{
  "norm": "rmsnorm",
  "inner_norm": false,
  "expert_mlp_ratio": 0.5,
  "experts_per_token": 2,
  "subsampling": 4,
  "width": 384,
  "learning_rate": 0.0013,
  "beta1": 0.9,
  "eps": 1e-08,
  "final_lr_fraction": 0,
  "warmup_steps": 3020
}
Rows from block 7 of a small sound classifier, named by matrix and row number. Rows with one number within an expert belong to one neuron, the router's apart. Each number is 200 + 30 x the weight over its row's rms, rounded and kept within 0 to 999. All counts start at 0. After the name is the row's rms in percent of the matrix's.
Before each expert's rows are labels from the 100 clips, of 14976, where the router gives the expert most weight on average: "top examples" is what is common among them. Only what is clearly more common there than usual is listed. The data: drum patterns on synthesised drum kits.
# router: router (model.blocks.7.mlp.router.weight, 8x384), inputs 330-383
# up: expert up (model.blocks.7.mlp.up, 8x192x384), inputs 330-383
# down: expert down (model.blocks.7.mlp.down, 8x384x192, transposed), outputs 330-383

# expert 1
top examples: bossa nova; tempo: 110 to 120 bpm; tempo: 100 to 110 bpm
router.1,099,147,237,182,191,204,205,213,187,233,197,255,202,203,182,182,204,204,223,217,211,236,254,191,183,190,203,258,217,242,187,176,200,226,226,216,204,198,167,212,270,214,214,206,175,182,125,155,195,260,182,203,191,190,192
up.0,117,184,220,230,205,237,180,246,195,180,151,215,157,133,208,224,194,213,204,170,198,192,197,186,233,200,205,222,193,211,208,180,210,168,172,223,205,209,205,191,182,194,209,181,188,223,187,249,202,197,214,194,184,191,225
down.0,117,146,237,228,157,207,167,202,269,153,233,259,208,140,166,165,167,217,204,189,187,190,205,200,235,218,205,170,197,214,210,230,181,231,192,214,198,218,203,213,180,195,231,161,185,197,219,201,209,232,273,151,180,177,147
up.1,088,209,235,204,258,193,212,190,210,187,176,219,174,285,240,210,205,178,199,256,224,184,203,214,157,216,185,256,161,153,174,167,212,204,241,188,226,199,187,229,195,163,140,164,241,197,199,205,231,223,273,232,161,208,229
down.1,086,196,220,207,158,218,239,188,184,175,155,196,190,280,156,188,212,201,198,155,213,202,194,186,223,164,246,200,235,193,177,204,163,191,218,188,208,251,191,210,167,204,270,212,200,207,228,185,178,176,194,217,177,228,217
up.2,099,177,206,211,240,201,221,196,201,142,196,223,172,284,141,217,205,186,135,183,193,138,177,198,217,166,195,239,168,225,231,209,239,187,168,204,180,184,179,181,227,187,177,177,210,208,206,215,172,173,168,172,160,179,208
down.2,093,154,235,169,193,202,187,199,233,191,147,213,200,197,141,215,173,188,175,231,171,175,202,184,205,228,154,177,220,223,218,207,170,231,222,175,156,214,213,204,218,229,205,201,235,196,126,210,217,201,254,191,133,191,140
up.3,107,159,254,225,222,194,157,198,199,159,222,187,190,230,206,177,246,144,179,102,210,192,155,217,249,168,168,246,148,193,171,180,201,193,191,221,200,169,181,229,157,209,190,137,189,199,217,224,201,221,156,201,157,164,212
down.3,094,164,196,217,198,250,257,174,228,126,230,242,223,213,114,220,201,200,209,242,184,169,207,193,200,178,214,232,190,207,186,251,190,209,224,213,245,192,230,227,208,203,259,256,234,187,222,245,170,193,230,183,198,187,170
up.4,102,211,180,171,214,229,234,198,155,226,234,200,170,173,246,193,217,188,171,254,198,175,174,175,188,174,202,173,231,230,214,168,205,187,202,197,188,183,182,201,219,206,213,178,184,230,193,189,144,192,192,225,245,208,230
down.4,097,198,217,185,234,229,235,185,227,214,182,182,238,264,204,225,129,220,183,169,166,139,188,199,184,200,181,154,187,182,192,204,229,114,197,215,230,164,233,185,233,192,130,243,241,235,203,178,182,239,188,188,179,181,184
up.5,104,165,235,203,231,215,200,210,192,219,242,209,177,200,180,170,199,177,241,173,216,199,143,217,219,213,188,206,160,211,140,207,145,194,180,198,181,174,195,185,179,170,225,164,190,211,192,213,198,213,185,247,193,178,222
down.5,116,178,202,240,196,222,203,227,212,193,212,223,227,200,184,237,194,186,204,216,219,178,181,200,173,173,185,188,161,214,160,200,193,134,199,190,164,159,209,215,209,191,119,256,230,160,179,173,149,205,178,206,218,202,196
up.6,111,196,173,200,194,130,188,164,197,208,151,193,202,153,210,155,109,230,199,182,232,163,196,215,169,176,189,222,227,167,238,195,267,199,186,186,248,208,176,198,177,203,125,172,214,249,196,197,189,190,241,155,206,205,193
down.6,106,200,195,203,150,169,205,198,242,205,163,202,169,195,214,184,260,171,190,226,235,170,194,185,215,173,154,215,207,170,223,210,174,191,216,225,205,257,192,221,165,192,233,215,188,216,215,165,213,199,199,173,256,220,184

# expert 7
top examples: random hits; shuffle
router.7,092,177,168,130,168,210,176,181,212,175,209,171,217,195,181,209,203,231,242,211,173,203,186,199,195,189,258,248,247,245,227,202,210,204,192,182,142,188,189,201,174,172,204,183,206,210,194,173,192,186,147,274,197,192,213
up.0,095,217,173,196,243,210,201,175,217,203,228,161,220,174,172,232,174,193,235,293,247,187,172,220,214,156,182,205,220,212,219,224,204,261,232,182,193,183,211,194,197,249,220,182,170,196,275,248,218,170,248,187,263,224,213
down.0,104,188,208,237,232,188,200,186,246,194,202,166,149,204,209,167,168,210,215,129,279,179,180,206,227,232,183,206,233,169,231,191,215,228,219,213,187,210,220,250,170,232,191,190,145,211,179,217,226,246,202,197,174,200,222
up.1,120,196,256,196,230,177,186,203,171,197,218,165,177,173,216,202,211,192,229,196,196,197,205,235,200,236,187,125,189,202,211,194,203,241,265,156,253,216,213,191,182,188,218,182,238,207,209,214,215,255,170,245,176,186,196
down.1,106,189,204,198,186,182,221,201,180,270,162,215,201,231,208,217,172,202,219,228,141,223,184,198,206,235,245,124,192,157,185,211,217,110,208,135,210,174,175,146,245,186,189,156,189,257,205,196,165,225,170,198,156,185,171
up.2,095,212,188,187,218,252,198,190,222,204,213,206,184,115,186,193,187,228,215,274,232,192,231,222,255,138,235,206,157,185,241,255,229,191,200,172,177,209,208,223,206,193,150,218,216,172,190,251,233,196,224,257,198,206,193
down.2,097,195,156,210,205,206,260,191,236,147,104,194,204,174,144,191,209,175,175,204,223,203,175,212,216,201,137,244,163,184,200,174,189,243,178,197,177,219,260,245,194,203,229,226,238,177,220,208,212,223,267,217,205,209,142
up.3,109,186,182,202,167,198,203,170,196,228,224,195,180,229,114,160,180,223,199,113,204,200,206,194,161,170,197,190,132,153,189,241,177,231,206,237,156,211,217,224,228,178,286,199,180,219,208,207,223,161,234,162,234,203,194
down.3,112,162,181,173,243,152,157,174,209,167,191,170,173,156,106,267,233,217,223,293,188,205,172,205,212,157,176,214,229,228,165,163,241,164,161,160,222,183,201,177,230,198,231,212,292,131,229,232,183,218,257,258,191,205,225
up.4,085,216,204,195,205,226,160,205,141,215,159,156,190,186,223,165,177,195,169,235,176,192,213,234,256,141,187,177,221,163,231,264,210,182,211,165,193,209,190,203,221,201,218,171,228,220,151,181,199,183,189,228,161,175,211
down.4,096,223,174,240,170,193,253,184,243,216,170,184,246,212,217,229,280,164,196,164,220,215,175,218,237,182,173,272,144,215,217,172,160,275,211,219,169,232,216,253,208,214,149,183,218,200,187,229,176,197,197,199,210,201,254
up.5,096,223,174,209,220,188,221,212,214,176,161,180,196,153,244,175,218,233,198,165,227,209,223,209,255,190,176,185,195,210,213,241,222,117,267,152,126,194,166,218,194,163,179,177,242,200,187,168,264,164,192,225,200,212,206
down.5,096,200,175,183,188,183,196,196,217,149,188,183,213,185,227,239,251,197,175,229,235,165,207,216,257,177,133,255,124,213,204,206,149,227,193,272,184,215,194,214,217,234,212,206,191,164,206,232,199,209,243,173,193,184,188
up.6,104,210,193,254,215,170,224,203,231,202,224,220,228,194,224,203,189,217,231,275,183,161,203,184,153,204,184,171,244,232,188,239,168,238,235,240,235,161,186,248,239,187,223,217,180,195,224,204,240,154,289,189,255,277,231
down.6,095,171,214,209,171,205,198,213,181,257,232,209,218,192,235,211,169,184,148,112,202,155,192,213,201,208,145,180,140,239,222,193,229,160,212,243,236,137,161,227,180,225,159,131,154,173,188,249,164,181,116,199,239,222,248

# expert 0
top examples: tempo: 160 to 170 bpm; tempo: 150 to 160 bpm; half-time
router.0,102,193,153,236,220,175,179,198,158,171,138,246,206,172,211,210,197,180,179,183,205,172,192,221,176,206,207,233,160,216,195,173,172,206,193,189,181,210,201,242,193,212,165,196,172,177,168,148,196,137,211,179,237,181,193
up.0,091,212,204,157,193,199,194,182,165,173,206,154,146,216,247,184,199,189,141,221,227,245,222,167,290,229,218,206,266,195,145,198,175,164,210,134,201,206,167,182,236,198,167,192,230,191,159,216,190,204,217,238,199,198,208
down.0,102,237,225,210,184,223,247,159,167,194,213,179,185,281,248,148,148,176,197,138,234,244,225,199,251,211,196,181,257,173,214,223,188,198,201,206,166,240,192,195,192,196,197,212,156,197,190,154,214,161,230,246,270,237,182
up.1,087,198,196,176,219,179,222,180,206,223,265,206,182,251,212,234,215,186,199,219,228,202,194,235,238,195,202,200,214,217,203,232,198,193,206,174,241,158,175,158,202,185,186,134,199,193,230,175,213,151,210,267,159,179,259
down.1,078,201,149,211,198,217,160,237,240,222,137,214,235,191,192,231,196,191,201,244,167,196,177,177,189,192,177,252,273,173,205,202,163,197,228,201,212,257,245,241,182,203,205,192,186,239,198,245,211,246,223,243,205,224,203
up.2,093,215,212,187,222,194,207,202,231,194,229,234,231,148,125,197,148,212,230,195,224,230,179,215,201,232,175,203,165,221,188,190,187,218,207,206,215,166,244,200,194,171,282,182,190,158,171,173,183,159,239,150,185,172,215
down.2,092,159,170,237,254,209,220,218,192,155,207,206,232,169,182,193,174,181,255,247,189,152,194,237,216,217,229,209,229,215,208,209,252,200,185,180,245,175,203,214,201,187,170,142,275,236,214,200,217,177,217,240,182,220,263
up.3,098,189,171,179,186,199,217,157,232,174,187,214,229,206,233,217,252,226,231,243,185,259,233,177,227,195,221,187,298,224,168,274,210,227,187,177,144,201,196,182,208,174,112,226,212,178,204,181,207,137,184,252,214,192,195
down.3,102,166,164,225,218,187,258,191,190,222,205,181,254,224,325,147,139,194,251,196,164,187,186,177,214,270,232,209,167,178,231,221,215,179,195,190,257,213,219,173,181,197,153,196,211,200,231,257,232,175,228,226,253,189,169
up.4,085,214,270,163,218,233,182,191,192,223,208,232,224,238,184,206,198,138,238,217,215,172,225,218,229,204,176,254,156,204,147,181,213,219,220,219,245,203,184,186,245,144,146,149,149,193,187,189,226,193,142,246,137,192,236
down.4,084,175,160,251,243,199,190,240,187,235,131,194,227,204,151,210,146,151,185,184,213,243,225,186,205,227,199,239,236,175,173,164,162,156,229,174,232,260,181,213,198,162,221,269,247,172,181,223,191,220,229,244,231,161,190
up.5,094,179,249,221,175,204,196,183,207,233,266,226,251,188,210,163,182,191,263,159,209,227,219,200,204,213,214,214,190,218,139,200,202,184,239,226,204,220,202,190,272,216,264,254,207,216,183,186,209,169,270,203,238,172,201
down.5,103,144,184,193,237,193,213,230,237,229,180,181,244,144,195,228,195,205,276,213,180,201,184,212,244,259,254,230,142,198,201,129,187,136,219,242,240,155,250,172,165,203,147,214,239,225,236,198,153,145,186,237,209,201,175
up.6,113,170,183,211,206,166,212,171,228,215,232,239,244,189,225,180,179,173,236,203,147,204,236,228,220,190,221,225,197,232,184,211,149,163,220,208,123,227,204,143,234,203,209,222,183,182,197,222,182,140,185,212,199,194,200
down.6,116,148,188,242,197,186,221,218,229,233,185,217,274,163,202,213,134,261,258,209,196,185,201,215,214,266,206,183,168,202,219,145,231,157,195,183,243,141,210,183,231,188,202,203,223,284,202,235,231,220,208,230,237,207,186

# expert 6
top examples: quiet level; tempo: 70 to 80 bpm; random hits
router.6,092,225,193,186,226,181,195,160,242,236,200,223,184,157,188,178,145,203,330,236,191,239,178,239,205,254,217,183,217,205,232,192,158,203,217,199,208,173,167,193,199,180,234,195,202,190,158,192,180,182,260,191,231,190,229
up.0,092,181,200,191,197,197,215,233,178,174,193,190,200,176,138,260,231,250,165,273,145,193,141,235,201,263,182,158,224,201,174,225,192,181,201,152,173,169,194,178,191,236,236,195,203,190,262,179,180,136,240,223,282,179,238
down.0,090,183,186,248,201,200,216,186,210,185,195,209,229,187,225,153,194,181,187,171,225,214,203,206,196,179,194,241,219,193,185,220,186,217,194,191,141,305,203,204,172,207,215,198,140,192,191,192,175,185,194,226,230,173,232
up.1,103,209,226,211,259,207,241,216,188,177,173,210,217,249,175,228,220,201,219,247,198,201,216,219,218,195,196,246,137,188,134,256,186,199,141,200,231,221,239,209,202,177,232,177,215,175,169,203,239,163,209,191,213,222,239
down.1,101,198,196,166,196,196,248,164,189,240,214,171,221,212,155,154,175,211,226,139,158,196,174,227,172,218,220,178,267,173,164,246,203,225,206,137,225,181,195,197,159,196,195,198,291,212,242,225,188,133,136,220,255,205,224
up.2,095,158,172,187,210,214,181,229,199,234,231,235,245,209,250,200,213,141,219,234,215,209,148,146,195,195,218,211,217,263,215,169,171,235,170,207,269,219,189,188,252,223,154,202,183,214,150,173,165,232,129,206,197,199,234
down.2,099,173,233,127,176,190,178,227,178,193,185,176,211,151,155,181,248,226,212,205,119,242,203,169,135,216,172,199,194,192,201,173,187,212,205,211,176,234,177,202,245,189,186,214,182,204,265,202,197,202,180,223,207,179,274
up.3,121,202,198,156,186,168,204,189,193,239,171,204,195,219,187,159,191,226,160,255,207,186,239,243,219,198,220,204,223,220,229,216,186,179,213,141,163,190,172,183,178,216,248,214,242,234,227,210,205,142,241,220,190,235,213
down.3,124,199,221,197,217,216,183,200,255,164,269,211,149,184,208,177,243,162,188,213,267,189,221,229,181,195,182,186,186,195,177,216,218,220,168,156,189,199,200,231,147,219,223,216,178,200,191,157,209,223,239,187,179,189,226
up.4,104,225,234,204,182,212,180,254,168,225,184,161,238,205,238,225,189,208,184,184,174,128,233,258,235,195,167,190,177,184,174,195,228,227,180,225,206,212,224,204,155,185,184,186,167,205,280,216,217,170,211,153,157,230,243
down.4,104,248,250,236,221,212,165,228,191,209,216,223,136,213,277,219,199,293,171,157,222,131,216,203,256,221,160,214,171,225,173,229,198,187,178,207,209,188,237,213,186,188,180,200,202,172,227,192,238,216,147,215,167,204,190
up.5,103,214,223,178,189,157,191,241,214,263,195,220,197,200,196,197,144,216,207,164,168,230,175,188,230,202,230,151,194,197,257,195,139,188,235,282,183,194,146,183,221,223,304,172,242,209,181,226,164,208,206,133,191,182,203
down.5,110,178,205,167,196,177,161,224,213,164,280,203,188,187,180,267,225,179,187,232,230,180,183,198,173,182,164,208,137,230,185,190,216,220,215,224,212,91,190,195,216,203,158,186,184,163,169,218,223,224,220,147,147,210,201
up.6,098,199,160,178,176,212,206,184,203,230,208,192,192,224,184,225,174,229,195,265,206,197,170,220,165,228,172,178,221,196,232,181,170,191,206,195,137,182,186,186,169,202,182,229,190,190,227,182,209,150,275,189,284,207,226
down.6,090,170,204,223,235,218,200,173,234,159,225,249,154,198,205,161,208,139,179,129,234,210,184,210,201,193,174,238,237,165,195,229,232,194,203,196,176,240,182,187,100,187,214,193,192,174,187,190,226,178,203,233,214,210,215

# expert 4
top examples: half-time; tempo: 150 to 160 bpm; pattern: bossa nova
router.4,115,211,197,229,192,256,264,158,160,203,223,187,146,189,206,205,216,204,199,204,170,190,184,178,190,185,182,165,245,176,192,194,180,186,220,217,204,212,199,160,290,185,190,218,236,216,229,196,216,137,237,139,228,154,244
up.0,097,165,184,218,189,175,177,254,211,211,184,212,203,175,276,242,172,143,153,263,186,186,215,182,166,164,219,224,189,221,132,198,229,220,175,277,177,162,220,185,221,112,245,178,227,149,189,152,168,156,166,221,191,208,218
down.0,096,177,199,151,178,196,147,200,250,211,162,197,264,191,184,246,239,230,168,222,213,170,196,222,170,216,208,197,209,214,191,206,168,184,217,191,175,143,178,173,224,195,151,192,193,300,161,210,177,196,190,153,207,190,190
up.1,106,184,244,209,190,196,145,208,181,232,191,200,212,190,253,210,234,151,193,182,209,206,175,169,168,213,166,225,213,157,181,211,189,252,207,220,209,167,200,238,200,166,178,208,183,188,184,187,170,219,158,224,196,193,234
down.1,098,226,188,149,145,240,164,223,218,235,151,175,238,161,235,272,196,221,195,244,191,177,185,210,191,192,235,183,186,224,270,184,174,144,244,271,188,166,192,223,233,183,187,187,174,252,166,187,199,212,198,179,232,187,224
up.2,097,207,244,230,227,185,187,179,196,178,207,190,190,219,201,218,187,214,255,253,168,176,142,204,190,181,226,228,216,174,208,210,168,175,155,159,176,268,177,169,187,259,173,196,214,168,218,235,216,155,234,232,211,187,221
down.2,102,187,208,217,221,199,238,186,109,252,207,185,232,193,180,230,174,193,260,202,218,207,196,172,272,202,196,194,204,201,195,153,197,203,221,217,198,217,226,215,204,195,229,185,177,181,191,209,169,177,195,236,196,188,155
up.3,098,191,212,165,193,185,189,203,193,191,185,188,139,203,275,151,246,192,214,205,249,190,185,173,149,187,204,174,179,193,177,216,219,190,199,204,163,177,168,196,183,171,197,144,181,266,189,192,201,201,191,310,165,149,202
down.3,091,224,198,189,219,211,216,227,196,246,195,224,245,228,277,176,208,203,208,207,233,231,224,159,179,194,192,220,202,236,229,211,184,168,196,170,200,160,222,149,168,200,201,192,210,252,222,186,230,190,151,213,239,179,225
up.4,101,223,104,204,184,205,216,209,180,207,219,189,205,201,231,185,208,159,204,197,196,138,176,179,198,144,196,198,220,190,168,243,183,247,164,185,220,197,216,206,184,178,153,185,228,181,219,223,188,232,242,182,203,189,258
down.4,098,203,193,186,234,160,185,207,139,203,217,205,205,183,218,212,243,184,193,178,183,166,224,215,220,174,257,190,186,180,201,165,212,271,236,230,206,186,189,213,190,201,220,161,195,143,212,205,141,194,158,228,233,204,214
up.5,114,221,230,219,238,235,209,145,204,197,238,230,165,165,204,163,204,169,177,206,188,218,182,199,178,196,218,218,232,203,222,214,230,161,201,207,206,209,217,183,234,244,154,202,265,169,170,185,258,168,219,224,134,214,186
down.5,116,136,208,183,190,202,238,169,190,260,155,159,207,198,222,205,157,227,274,176,197,190,190,188,223,245,199,162,194,210,219,133,161,177,191,252,155,211,216,182,239,151,162,241,182,212,196,181,167,155,203,234,246,180,229
up.6,102,192,136,166,201,189,232,203,207,197,196,164,160,218,340,194,210,181,193,226,223,183,214,146,204,182,207,199,274,170,215,166,220,171,184,149,169,182,218,169,198,215,150,180,186,243,188,126,226,204,228,252,213,160,198
down.6,103,256,199,176,213,208,212,163,175,237,191,231,244,220,323,188,226,201,173,241,218,168,194,184,177,177,217,195,170,243,188,184,209,224,203,258,234,192,169,205,212,184,115,212,176,188,232,157,191,226,130,199,244,219,211

# expert 3
top examples: tempo: 110 to 120 bpm; bossa nova; pattern: half-time
router.3,085,254,226,206,231,165,172,258,214,220,160,185,178,195,242,230,222,221,200,170,215,162,207,155,195,213,175,220,176,155,162,184,173,169,166,221,155,182,199,184,135,218,169,179,200,233,220,176,193,216,191,199,188,235,212
up.0,111,184,186,197,163,202,208,212,189,225,260,237,261,172,235,228,199,196,195,219,175,267,212,159,172,187,239,237,257,187,225,244,206,185,211,246,191,218,194,174,252,208,203,252,181,174,205,153,199,227,207,201,234,219,203
down.0,102,207,224,151,188,221,185,236,195,235,239,193,261,188,178,198,204,178,191,198,209,220,210,204,161,175,201,213,204,187,172,164,190,239,186,236,212,140,211,207,227,231,143,216,136,213,144,239,173,136,136,194,204,206,199
up.1,084,170,248,207,199,214,188,203,176,255,165,212,212,228,160,225,181,150,222,202,191,225,142,178,200,253,153,198,149,183,213,193,162,212,150,216,190,248,203,145,234,167,197,144,196,208,169,230,164,185,192,197,217,204,217
down.1,085,203,241,178,176,214,123,221,178,212,238,176,178,192,162,185,177,164,251,166,189,226,233,193,146,129,178,180,190,168,197,161,173,239,163,195,192,185,186,180,180,189,241,186,170,214,178,230,163,160,245,215,142,215,204
up.2,095,172,219,179,197,182,196,223,180,186,254,237,254,182,199,199,181,205,223,202,206,264,211,161,191,226,198,233,181,215,208,206,128,178,191,235,177,228,213,162,208,213,248,181,201,197,200,181,169,212,198,207,240,222,202
down.2,098,189,227,145,157,239,180,242,220,234,235,188,185,197,195,229,215,202,221,222,191,233,226,202,158,180,176,152,147,207,200,161,180,167,176,198,172,145,211,188,223,204,193,190,182,213,184,234,158,160,164,186,179,218,182
up.3,091,191,210,168,230,179,198,213,197,152,189,151,156,173,242,163,174,200,211,173,214,184,153,173,202,246,131,206,200,207,154,174,157,201,216,218,229,192,194,189,181,184,177,91,212,218,218,263,168,190,183,229,166,169,229
down.3,090,193,221,192,197,179,235,208,216,227,222,165,143,208,266,184,204,220,271,210,165,203,205,185,173,219,184,127,139,199,226,184,197,231,173,207,141,194,204,175,188,194,218,178,192,244,228,188,158,160,224,217,166,189,205
up.4,080,188,235,223,226,238,197,206,199,183,188,154,195,257,193,172,187,224,241,172,191,130,200,176,247,193,167,206,124,224,173,194,202,141,240,225,219,194,183,181,204,223,175,196,177,209,235,229,206,195,227,225,191,186,216
down.4,079,229,179,142,194,189,220,195,250,227,130,195,120,231,236,175,208,255,192,189,208,194,204,257,129,206,169,165,190,205,206,266,220,141,191,182,165,161,204,177,160,199,145,231,248,223,202,166,222,203,235,190,196,199,190
up.5,106,233,247,193,183,200,200,215,204,216,218,224,218,192,202,202,198,182,189,184,125,171,193,208,243,193,206,175,181,197,178,181,221,178,237,201,189,184,196,206,198,221,197,203,202,213,210,174,191,143,180,253,187,186,203
down.5,104,238,168,177,240,185,156,246,243,201,133,226,219,206,167,159,186,190,183,190,231,151,191,214,212,225,195,249,204,179,189,249,251,146,242,218,242,167,207,217,180,185,200,205,249,213,187,231,208,254,175,216,201,224,210
up.6,090,213,247,178,214,209,195,213,146,215,125,157,187,194,237,222,198,176,229,213,161,190,184,176,225,212,116,216,212,165,187,204,182,207,178,178,233,241,200,162,206,202,149,128,189,170,224,271,173,197,195,240,190,196,237
down.6,090,222,231,135,183,210,208,216,195,274,221,179,174,224,244,163,229,179,277,175,189,214,210,203,153,147,206,154,176,195,217,184,168,227,180,234,173,206,194,136,213,215,202,163,174,216,181,186,151,132,168,212,160,201,257

# expert 5
top examples: tempo: 80 to 90 bpm; rock beat; pattern: five-four
router.5,111,218,178,214,239,197,181,215,238,193,158,140,207,183,221,213,224,201,203,203,218,167,212,238,184,191,187,150,150,205,222,237,186,240,221,193,230,221,200,189,142,211,229,223,192,220,233,230,243,215,207,184,197,200,187
up.0,088,144,193,159,234,231,166,225,222,202,201,213,217,196,172,154,255,184,220,155,205,205,195,176,216,202,238,181,102,239,174,190,174,239,194,306,195,150,224,183,198,152,313,257,175,163,167,195,239,203,251,137,162,194,193
down.0,096,242,219,212,187,197,156,174,174,169,213,192,159,180,110,202,176,214,176,200,207,196,219,206,219,201,148,198,226,167,171,190,256,173,181,185,183,169,188,238,171,185,197,192,179,224,206,150,203,226,186,183,145,203,236
up.1,094,225,166,185,161,233,195,178,219,222,229,186,180,201,171,149,242,214,219,262,228,187,189,192,177,232,169,239,236,191,230,249,219,180,235,175,162,208,215,161,169,193,160,279,216,160,203,177,179,199,219,224,266,209,218
down.1,092,206,206,201,188,200,236,217,214,177,211,182,180,203,210,244,221,214,216,206,185,232,172,179,188,181,208,193,224,195,169,212,186,252,175,157,196,201,255,208,251,216,238,182,223,212,191,222,193,220,166,210,192,187,184
up.2,107,193,206,218,184,166,191,217,246,176,178,196,207,241,207,179,226,195,170,147,216,204,195,204,210,205,239,194,229,189,249,192,219,189,225,187,198,232,179,168,172,199,93,190,215,215,186,203,205,246,164,245,219,180,233
down.2,111,133,229,240,145,220,218,216,260,171,230,248,273,223,175,149,181,180,203,222,219,229,188,189,185,214,192,202,241,171,201,178,157,255,202,181,184,271,193,244,163,204,307,208,216,180,210,217,247,247,248,190,207,211,155
up.3,088,224,187,200,186,246,204,170,227,249,234,155,177,246,229,194,183,178,183,223,207,189,207,231,202,193,210,190,233,198,207,249,196,210,192,189,178,215,223,186,174,176,194,262,198,166,201,176,191,205,225,152,193,175,229
down.3,084,185,199,183,192,185,228,187,170,146,309,244,176,188,229,161,244,198,174,187,242,192,193,221,199,220,176,215,155,211,172,190,161,196,180,240,221,181,204,236,193,202,179,196,200,155,166,218,177,156,244,216,175,195,148
up.4,090,165,194,177,209,226,231,182,263,182,214,222,177,214,206,194,199,160,226,192,118,210,162,155,242,218,189,145,111,209,170,145,183,186,182,211,175,184,199,171,212,204,228,140,227,211,209,179,227,196,195,210,212,199,239
down.4,090,242,198,195,224,195,195,166,212,173,131,158,182,161,216,183,206,148,213,188,221,173,166,187,166,254,192,203,254,220,209,209,230,209,144,112,234,164,180,172,209,211,182,128,246,158,224,233,232,183,164,174,188,211,187
up.5,102,225,139,177,222,200,198,152,222,189,178,202,205,231,193,194,177,277,151,278,204,157,201,241,225,221,193,194,269,134,212,186,227,177,190,138,157,222,194,208,231,206,156,191,227,232,174,173,231,142,244,248,175,213,196
down.5,109,180,212,233,160,233,203,176,181,228,198,169,266,223,194,209,194,176,172,182,226,177,201,155,186,219,191,233,220,186,196,141,238,210,182,199,201,246,208,217,167,185,215,194,177,163,159,233,193,177,239,229,185,135,189
up.6,102,183,173,213,175,227,188,151,183,254,228,182,206,204,251,181,229,165,221,198,253,200,222,230,168,190,237,214,218,233,233,222,195,233,108,210,199,163,188,197,189,190,201,227,199,208,196,168,204,205,190,162,146,214,232
down.6,095,239,183,213,222,176,202,199,165,205,288,197,158,216,226,202,222,216,151,197,233,205,198,180,210,222,163,185,200,245,232,222,171,230,201,234,242,232,219,172,176,223,221,179,136,270,240,182,164,137,184,221,208,174,146

# expert 2
top examples: tempo: 160 to 170 bpm; ride cymbal; rock beat
router.2,101,229,189,193,198,195,168,164,195,214,254,150,146,230,217,128,204,186,211,173,172,215,206,204,156,180,228,203,175,229,172,202,188,170,160,243,223,149,232,214,177,204,183,193,184,151,285,273,186,229,178,170,197,234,183
up.0,111,238,194,219,223,200,206,143,215,232,203,207,175,205,236,182,196,148,197,219,183,184,170,222,178,172,189,244,213,168,227,252,206,175,225,198,175,154,188,199,231,179,181,192,236,178,182,218,203,183,236,183,216,270,246
down.0,105,194,203,232,174,188,210,166,190,220,243,184,253,165,225,180,203,214,174,190,166,203,205,195,227,231,255,226,173,185,230,193,173,231,249,259,161,203,195,232,205,229,159,174,165,153,176,200,222,193,190,239,177,209,172
up.1,112,189,223,196,181,198,194,200,245,191,262,261,197,167,218,236,269,172,138,212,204,166,179,224,165,234,222,244,298,165,165,144,210,188,209,204,185,199,215,198,224,155,184,200,195,194,152,143,194,167,171,212,228,222,190
down.1,104,217,213,246,219,207,143,192,264,212,196,174,173,212,185,203,209,202,198,204,168,195,203,187,268,247,226,225,143,182,229,166,166,247,225,218,177,260,213,182,196,191,184,219,141,177,179,217,196,165,224,226,167,194,202
up.2,095,211,198,165,184,225,207,134,194,205,204,187,233,173,113,224,202,175,198,194,174,215,236,257,227,188,202,212,128,247,197,221,187,197,169,172,159,178,217,176,243,154,266,232,186,202,215,186,226,197,205,196,200,218,196
down.2,097,234,206,225,224,180,219,160,171,221,225,176,193,218,117,243,221,182,200,234,143,244,189,181,220,199,191,220,293,195,241,195,239,207,211,145,200,210,202,177,234,192,226,131,238,143,216,237,234,208,219,271,194,195,226
up.3,109,214,230,198,213,236,193,201,221,227,244,213,169,241,193,259,246,199,125,223,220,191,210,182,222,171,207,223,309,149,235,212,223,179,182,219,181,226,188,169,242,185,175,203,169,180,197,171,193,148,183,211,227,212,205
down.3,110,198,189,233,265,202,211,198,217,187,204,193,170,241,205,172,185,201,135,209,188,209,214,229,256,180,255,251,201,189,209,236,248,195,235,185,216,259,184,209,223,196,176,207,204,174,228,218,219,203,188,215,154,208,193
up.4,082,113,236,167,203,181,214,208,225,177,189,186,205,171,231,171,186,192,220,140,200,197,177,245,235,199,199,240,177,205,200,178,213,215,238,235,239,232,212,182,183,200,213,171,218,158,144,196,200,204,188,171,177,215,171
down.4,083,248,192,164,223,181,227,224,187,227,211,213,186,205,148,244,170,241,240,227,196,246,194,148,156,151,172,209,170,192,189,195,249,198,209,201,167,207,199,134,224,232,210,204,230,185,167,185,233,248,196,166,119,170,211
up.5,090,230,234,181,190,241,216,164,211,236,224,215,184,229,210,267,189,181,159,212,179,224,218,263,206,255,151,204,262,159,197,173,215,187,230,178,195,203,204,141,216,239,150,224,170,147,223,211,166,161,200,233,230,232,197
down.5,091,234,193,236,246,209,195,165,207,212,207,195,204,240,229,206,206,189,155,204,144,221,197,240,249,230,245,257,203,170,233,187,209,215,240,220,175,279,200,184,200,173,168,191,169,155,207,203,226,179,191,224,142,202,189
up.6,098,162,252,190,260,212,209,216,199,150,141,176,238,188,221,236,167,174,219,160,198,186,154,212,204,246,164,239,175,241,156,179,193,181,261,207,198,271,200,178,174,186,187,151,249,177,156,209,208,202,180,224,207,179,192
down.6,094,206,186,133,187,202,239,179,185,224,220,190,196,226,182,222,218,221,246,160,174,296,198,190,174,199,218,166,211,217,181,159,233,219,208,229,169,218,210,163,205,223,175,196,221,215,171,222,224,200,174,250,205,187,228